Weights of a small contrastive audio-text model.
Model: 4.23M parameters, log mel input, encoder arch pvt, encoder norm layernorm, encoder activation star_relu, encoder patch size [4, 4], encoder depths [5, 5, 5], encoder widths [48, 96, 192], text encoder width 128, text encoder layers 8, text encoder norm rmsnorm, text encoder activation gelu.
Training: muon at rate 0.015, 14300 steps.
Data: 52083 training examples, 140.6 epochs.
Rows from block 10 of the audio encoder, named by matrix and row number. Rows with one number belong to one attention dimension. Each number is 200 + 20 x the weight over its row's rms, rounded and kept within 0 to 999. All counts start at 0. After the name is the row's rms in percent of the matrix's.
# q: attention query, key and value (stacked) (encoder.blocks.10.attn.qkv.weight, 576x192, the q third), inputs 28-55
# k: attention query, key and value (stacked) (encoder.blocks.10.attn.qkv.weight, 576x192, the k third), inputs 28-55
q.85,094,211,192,169,169,163,194,204,200,221,203,229,193,223,208,229,215,179,227,209,196,166,188,187,205,201,208,173,176
q.86,084,217,193,190,239,156,230,213,193,182,171,177,188,190,186,186,213,212,213,175,197,173,214,223,204,178,197,193,178
q.87,108,179,221,193,202,176,222,224,172,177,217,222,217,192,187,202,163,199,207,193,177,199,236,215,216,187,169,166,181
q.88,092,173,200,235,167,162,216,182,204,194,176,208,217,198,204,217,193,170,209,205,184,193,210,198,194,185,221,195,235
q.89,085,200,185,207,217,231,165,197,197,194,223,187,239,180,217,222,182,178,169,184,222,167,195,182,199,185,193,148,170
q.90,089,160,205,201,203,227,210,209,196,203,228,199,144,189,179,181,204,199,192,177,197,222,205,240,184,209,175,201,218
q.91,110,203,211,222,196,194,215,158,169,200,171,190,177,205,199,198,177,233,204,224,185,178,231,227,189,225,203,241,225
q.92,117,192,177,170,208,206,193,193,192,205,189,232,183,215,196,193,210,210,192,228,198,198,206,191,218,197,164,199,224
q.93,085,223,172,168,189,215,209,220,199,177,176,228,189,212,239,230,176,216,180,211,178,212,186,177,184,200,201,189,174
q.94,069,182,204,207,228,166,192,222,195,204,199,218,198,178,167,192,217,211,226,212,224,188,225,201,171,190,236,185,241
q.95,105,233,207,206,177,177,205,197,172,204,189,161,233,196,207,186,172,194,218,190,178,184,223,197,170,176,206,196,194
q.96,106,180,212,157,191,194,162,192,208,192,240,197,201,201,217,222,200,213,229,192,195,210,211,228,235,194,218,188,193
q.97,103,214,252,182,236,227,198,201,213,190,197,179,195,205,226,199,204,206,230,193,160,198,176,193,243,186,194,197,198
q.98,096,167,233,204,219,207,175,194,186,204,220,208,239,194,200,199,208,219,225,204,214,193,222,194,188,215,212,185,205
q.99,088,209,229,190,192,177,212,239,233,227,179,207,204,154,222,189,201,200,210,225,187,185,201,204,175,210,180,186,205
q.100,108,180,173,179,182,245,194,212,203,199,165,201,194,217,215,186,206,242,162,226,188,184,198,202,202,173,234,210,194
q.101,113,222,223,199,248,196,177,191,230,181,171,202,222,200,200,220,217,186,192,181,243,167,176,215,220,217,167,199,171
q.102,088,239,204,175,204,181,212,200,217,228,185,211,193,197,234,172,185,228,177,225,206,204,198,216,214,201,215,186,206
q.103,098,196,194,216,210,185,228,203,169,206,236,230,194,184,194,189,173,155,224,176,194,161,178,200,201,214,230,222,219
q.104,108,200,217,227,166,209,209,210,194,196,225,230,196,196,201,156,219,233,197,202,191,194,197,219,198,210,228,223,169
q.105,094,202,180,208,216,210,206,240,214,188,181,175,232,188,229,171,212,187,207,213,227,181,175,197,199,202,203,208,205
q.106,093,181,189,166,194,189,227,194,182,222,218,215,217,209,204,164,182,225,196,215,195,216,216,210,198,215,204,203,173
q.107,112,248,185,214,204,245,188,184,219,199,198,219,207,215,188,214,241,180,226,221,205,217,211,187,180,199,220,203,172
q.108,088,207,243,199,218,203,191,224,241,222,176,198,199,206,192,218,181,191,189,200,191,242,225,219,188,190,165,194,198
q.109,108,209,209,215,184,235,223,170,225,208,185,182,182,177,229,237,199,201,197,216,250,187,190,203,187,202,202,199,201
q.110,094,187,195,176,221,230,205,200,229,174,174,229,220,200,190,191,193,219,189,202,205,198,199,193,179,186,200,179,209
q.111,089,214,205,196,230,207,191,181,211,170,195,231,177,210,216,223,208,174,146,218,202,204,176,196,215,150,194,193,193
q.112,109,230,192,209,194,240,172,183,165,184,235,182,173,218,249,228,195,222,195,199,219,210,210,189,178,197,193,206,185
q.113,103,189,209,180,192,179,213,167,203,171,197,207,199,239,199,197,184,210,195,211,179,172,179,215,189,197,185,203,213
q.114,100,201,202,227,182,212,182,192,191,191,198,192,220,196,195,164,200,228,199,193,168,219,183,192,211,205,217,193,226
q.115,101,194,185,238,202,182,213,214,197,218,202,223,202,259,226,228,228,187,192,188,202,224,203,160,180,247,181,202,221
q.116,094,206,186,221,165,235,194,255,238,200,215,186,197,181,189,204,210,223,239,222,228,187,233,192,182,193,199,206,209
q.117,110,168,206,191,219,198,182,203,239,207,184,228,201,221,189,233,215,143,194,177,229,189,156,208,199,199,206,212,219
q.118,109,179,213,170,179,223,196,194,142,244,206,168,203,215,179,214,205,212,219,191,222,192,195,229,233,223,193,213,180
q.119,114,193,196,228,192,166,218,199,213,208,185,183,195,199,218,216,215,204,163,193,211,207,233,191,202,186,181,197,226
q.120,089,187,217,172,188,220,195,209,192,205,192,211,179,182,197,220,209,174,210,220,238,158,232,194,229,182,177,188,193
q.121,097,220,181,199,227,185,225,242,190,140,165,170,202,180,181,206,215,193,180,216,158,199,188,157,195,214,181,196,208
q.122,102,190,193,202,227,212,205,200,159,207,150,189,172,226,221,170,192,195,209,207,192,239,225,217,194,185,147,217,168
q.123,103,211,183,191,196,204,174,189,199,184,243,204,185,192,209,192,174,235,141,205,197,226,189,208,176,188,177,195,238
q.124,098,240,201,161,234,247,206,206,168,224,190,210,219,220,207,215,179,168,186,188,217,208,221,183,207,176,212,189,163
q.125,081,178,230,191,227,170,188,193,179,225,199,202,197,201,184,217,185,185,207,194,180,224,227,205,171,213,196,178,174
q.126,090,210,187,212,189,159,231,224,202,203,223,211,189,174,202,199,173,184,163,202,218,197,210,208,220,222,231,184,187
q.127,106,199,188,234,170,174,204,202,190,189,182,184,194,187,150,192,215,193,211,182,209,209,222,210,204,203,224,228,219
q.128,094,193,196,164,199,200,206,194,203,177,215,239,194,198,222,195,196,224,231,232,171,240,209,207,179,160,196,184,235
q.129,104,173,202,222,161,190,209,172,176,211,210,199,193,184,181,177,205,204,213,192,193,211,198,203,218,206,211,207,186
q.130,115,199,212,228,192,172,173,194,214,196,222,201,207,203,170,190,200,202,196,202,202,238,214,197,193,195,198,216,158
q.131,083,188,184,238,206,200,215,202,219,187,207,204,205,205,218,229,182,149,217,195,180,209,221,212,141,189,184,212,202
q.132,105,150,179,221,225,196,184,225,234,220,235,178,232,185,192,166,210,181,187,173,165,196,192,179,226,162,246,224,213
q.133,075,167,168,191,212,193,201,188,177,205,193,230,220,180,180,185,184,188,227,201,146,202,185,211,183,197,239,218,212
q.134,082,226,210,197,215,187,179,199,172,203,174,216,216,181,198,211,219,179,203,170,198,190,158,203,214,216,214,193,222
q.135,106,206,200,215,152,156,233,203,227,206,196,194,179,204,196,162,199,221,207,172,221,210,228,208,169,196,213,168,209
k.85,094,175,189,224,208,210,180,190,243,229,190,215,184,165,211,171,229,236,212,201,186,207,248,181,206,209,196,199,230
k.86,092,224,194,210,230,227,189,191,209,218,180,190,192,186,192,205,243,179,194,234,203,191,212,206,189,202,196,204,205
k.87,104,192,181,142,232,243,186,210,194,210,198,184,207,187,221,199,221,179,193,194,167,170,160,201,212,203,197,202,198
k.88,096,188,183,184,172,203,164,209,203,173,225,227,183,191,211,158,195,220,216,208,224,214,207,184,220,186,203,217,203
k.89,090,204,192,227,222,184,214,198,220,226,189,161,203,173,194,190,211,241,200,221,216,195,196,195,204,207,193,214,198
k.90,090,187,206,202,210,202,191,209,194,222,205,179,226,210,200,191,188,178,214,205,201,230,182,232,203,185,205,198,198
k.91,110,191,172,136,195,207,141,174,185,167,200,197,177,188,181,202,212,179,182,188,187,191,210,214,236,190,200,213,227
k.92,114,198,188,208,174,225,198,201,257,220,180,212,205,183,206,195,188,197,215,199,200,211,204,170,172,192,199,153,202
k.93,092,174,229,208,193,214,179,176,238,199,197,194,205,231,215,201,209,196,187,158,186,217,180,213,213,180,213,186,194
k.94,076,244,216,175,194,210,177,215,181,147,196,191,199,221,212,214,223,206,185,235,209,222,183,184,181,187,211,194,195
k.95,094,166,203,178,201,206,203,158,177,230,214,200,187,213,210,171,234,213,239,204,196,203,189,207,207,193,203,213,171
k.96,100,212,155,175,156,237,205,190,186,172,192,200,197,212,242,172,192,218,180,170,196,233,183,193,206,145,198,181,182
k.97,107,194,209,176,207,189,187,138,204,197,241,190,179,170,202,176,194,191,160,220,233,220,217,189,212,231,205,189,198
k.98,107,178,227,188,199,199,207,170,213,233,203,199,223,161,224,225,171,232,180,206,173,182,170,181,181,172,194,169,229
k.99,096,211,206,183,210,198,194,170,146,165,203,212,205,219,202,235,200,168,193,187,210,227,196,197,213,195,180,169,191
k.100,110,214,195,193,220,185,199,233,225,202,188,175,197,178,185,190,201,219,213,179,188,203,194,209,175,215,185,235,216
k.101,103,163,199,208,225,249,168,173,189,202,181,248,230,202,197,168,194,179,140,182,211,173,209,200,180,177,204,186,220
k.102,086,195,207,189,215,172,217,193,229,187,212,192,183,224,192,172,255,178,201,213,186,187,196,218,249,175,176,179,201
k.103,100,234,188,199,219,184,178,180,196,194,185,192,185,233,177,200,186,214,174,166,191,183,183,174,188,205,190,206,173
k.104,105,231,205,232,145,227,205,214,199,215,225,200,225,182,213,199,203,209,251,199,222,233,203,192,174,207,188,189,192
k.105,098,185,212,147,192,177,209,184,207,225,222,234,198,181,179,168,208,196,161,190,174,196,255,181,207,213,211,175,211
k.106,093,209,220,198,201,163,213,212,200,201,211,219,230,234,193,203,180,182,215,230,180,217,190,230,194,211,195,167,140
k.107,102,171,193,202,161,210,257,190,183,201,250,209,224,214,214,231,209,220,206,206,197,188,209,198,236,210,200,190,211
k.108,083,193,190,208,215,196,190,190,137,200,207,228,193,197,217,230,219,212,226,198,198,172,167,204,196,225,202,166,207
k.109,101,182,202,219,189,173,235,173,220,212,227,222,192,213,189,214,194,206,200,225,199,149,208,224,178,190,204,233,243
k.110,098,224,222,216,186,210,186,213,205,201,177,238,209,186,183,225,202,191,212,206,207,214,168,222,220,195,184,174,206
k.111,091,222,162,232,191,224,183,213,181,195,216,170,182,225,208,186,206,230,209,190,219,219,205,203,206,235,251,237,203
k.112,113,192,227,210,230,188,210,200,197,209,185,180,181,181,164,198,200,201,228,225,177,197,196,210,220,203,173,184,249
k.113,109,210,178,192,144,180,180,245,185,225,192,183,172,200,221,194,215,154,210,191,176,191,208,201,184,228,194,213,197
k.114,112,211,193,193,226,177,175,238,186,205,176,160,186,197,190,222,197,219,189,236,207,258,208,204,211,182,225,210,165
k.115,100,198,184,217,197,250,167,213,204,197,254,188,222,200,196,220,207,237,194,177,166,183,182,221,173,214,179,211,191
k.116,097,218,194,235,192,225,219,166,199,183,216,173,232,208,208,231,173,187,195,177,256,200,201,195,172,191,170,190,223
k.117,102,189,194,190,197,187,219,206,186,198,182,201,204,217,210,166,213,203,194,169,186,190,218,207,203,205,184,193,163
k.118,103,190,182,168,201,212,214,178,176,189,196,211,220,186,233,189,205,242,175,186,159,189,165,190,191,150,212,210,224
k.119,106,192,188,209,199,199,200,258,234,187,187,236,211,228,198,202,189,198,227,193,247,170,184,209,182,230,193,235,165
k.120,085,226,181,203,199,194,188,170,216,200,207,213,180,216,205,168,191,198,180,219,178,205,222,203,177,172,226,220,205
k.121,092,237,177,203,245,213,191,214,226,199,189,189,196,169,187,204,175,186,187,200,228,191,176,191,205,186,196,217,178
k.122,104,187,190,228,197,198,181,190,193,190,231,211,191,196,219,184,211,185,169,187,205,212,202,204,213,220,177,217,211
k.123,101,211,215,188,185,220,233,224,205,206,154,167,211,211,166,220,213,200,210,227,179,190,178,193,232,191,246,197,218
k.124,096,231,209,220,181,173,201,204,203,187,204,195,170,237,169,185,213,193,193,218,179,186,176,194,207,178,168,216,216
k.125,084,212,200,213,173,146,216,191,207,253,203,180,204,196,223,185,214,203,217,211,184,189,231,188,180,207,203,202,183
k.126,103,190,186,174,193,159,177,232,222,230,209,234,199,213,182,195,216,229,214,218,189,213,233,164,216,182,230,175,247
k.127,103,191,202,217,221,207,213,209,191,186,197,230,186,182,218,234,198,202,217,218,205,197,213,186,252,170,207,205,184
k.128,092,212,188,214,192,160,221,201,199,175,205,204,192,205,225,175,233,215,203,186,213,190,204,212,186,189,236,210,227
k.129,091,192,239,181,238,198,202,191,217,234,239,214,163,229,226,192,230,173,207,202,198,217,204,190,214,207,234,206,206
k.130,118,209,195,216,214,177,196,171,212,185,161,210,223,205,182,190,223,185,214,188,223,185,194,197,181,219,188,202,224
k.131,083,199,206,200,167,241,201,196,175,178,226,200,220,209,208,218,202,199,224,180,198,208,220,175,193,213,204,256,154
k.132,095,204,188,169,165,194,192,208,233,189,202,146,208,220,225,189,181,209,209,167,211,221,205,202,174,192,196,188,207
k.133,088,219,204,224,148,213,173,217,200,171,174,190,211,197,232,196,188,202,211,236,217,204,203,206,244,203,182,202,195
k.134,090,189,205,168,222,244,206,179,189,207,173,221,182,178,193,169,182,211,182,197,185,165,205,216,213,196,187,191,192
k.135,110,146,207,215,227,252,219,212,182,179,176,216,195,209,186,224,181,204,218,202,185,202,217,230,196,210,204,228,197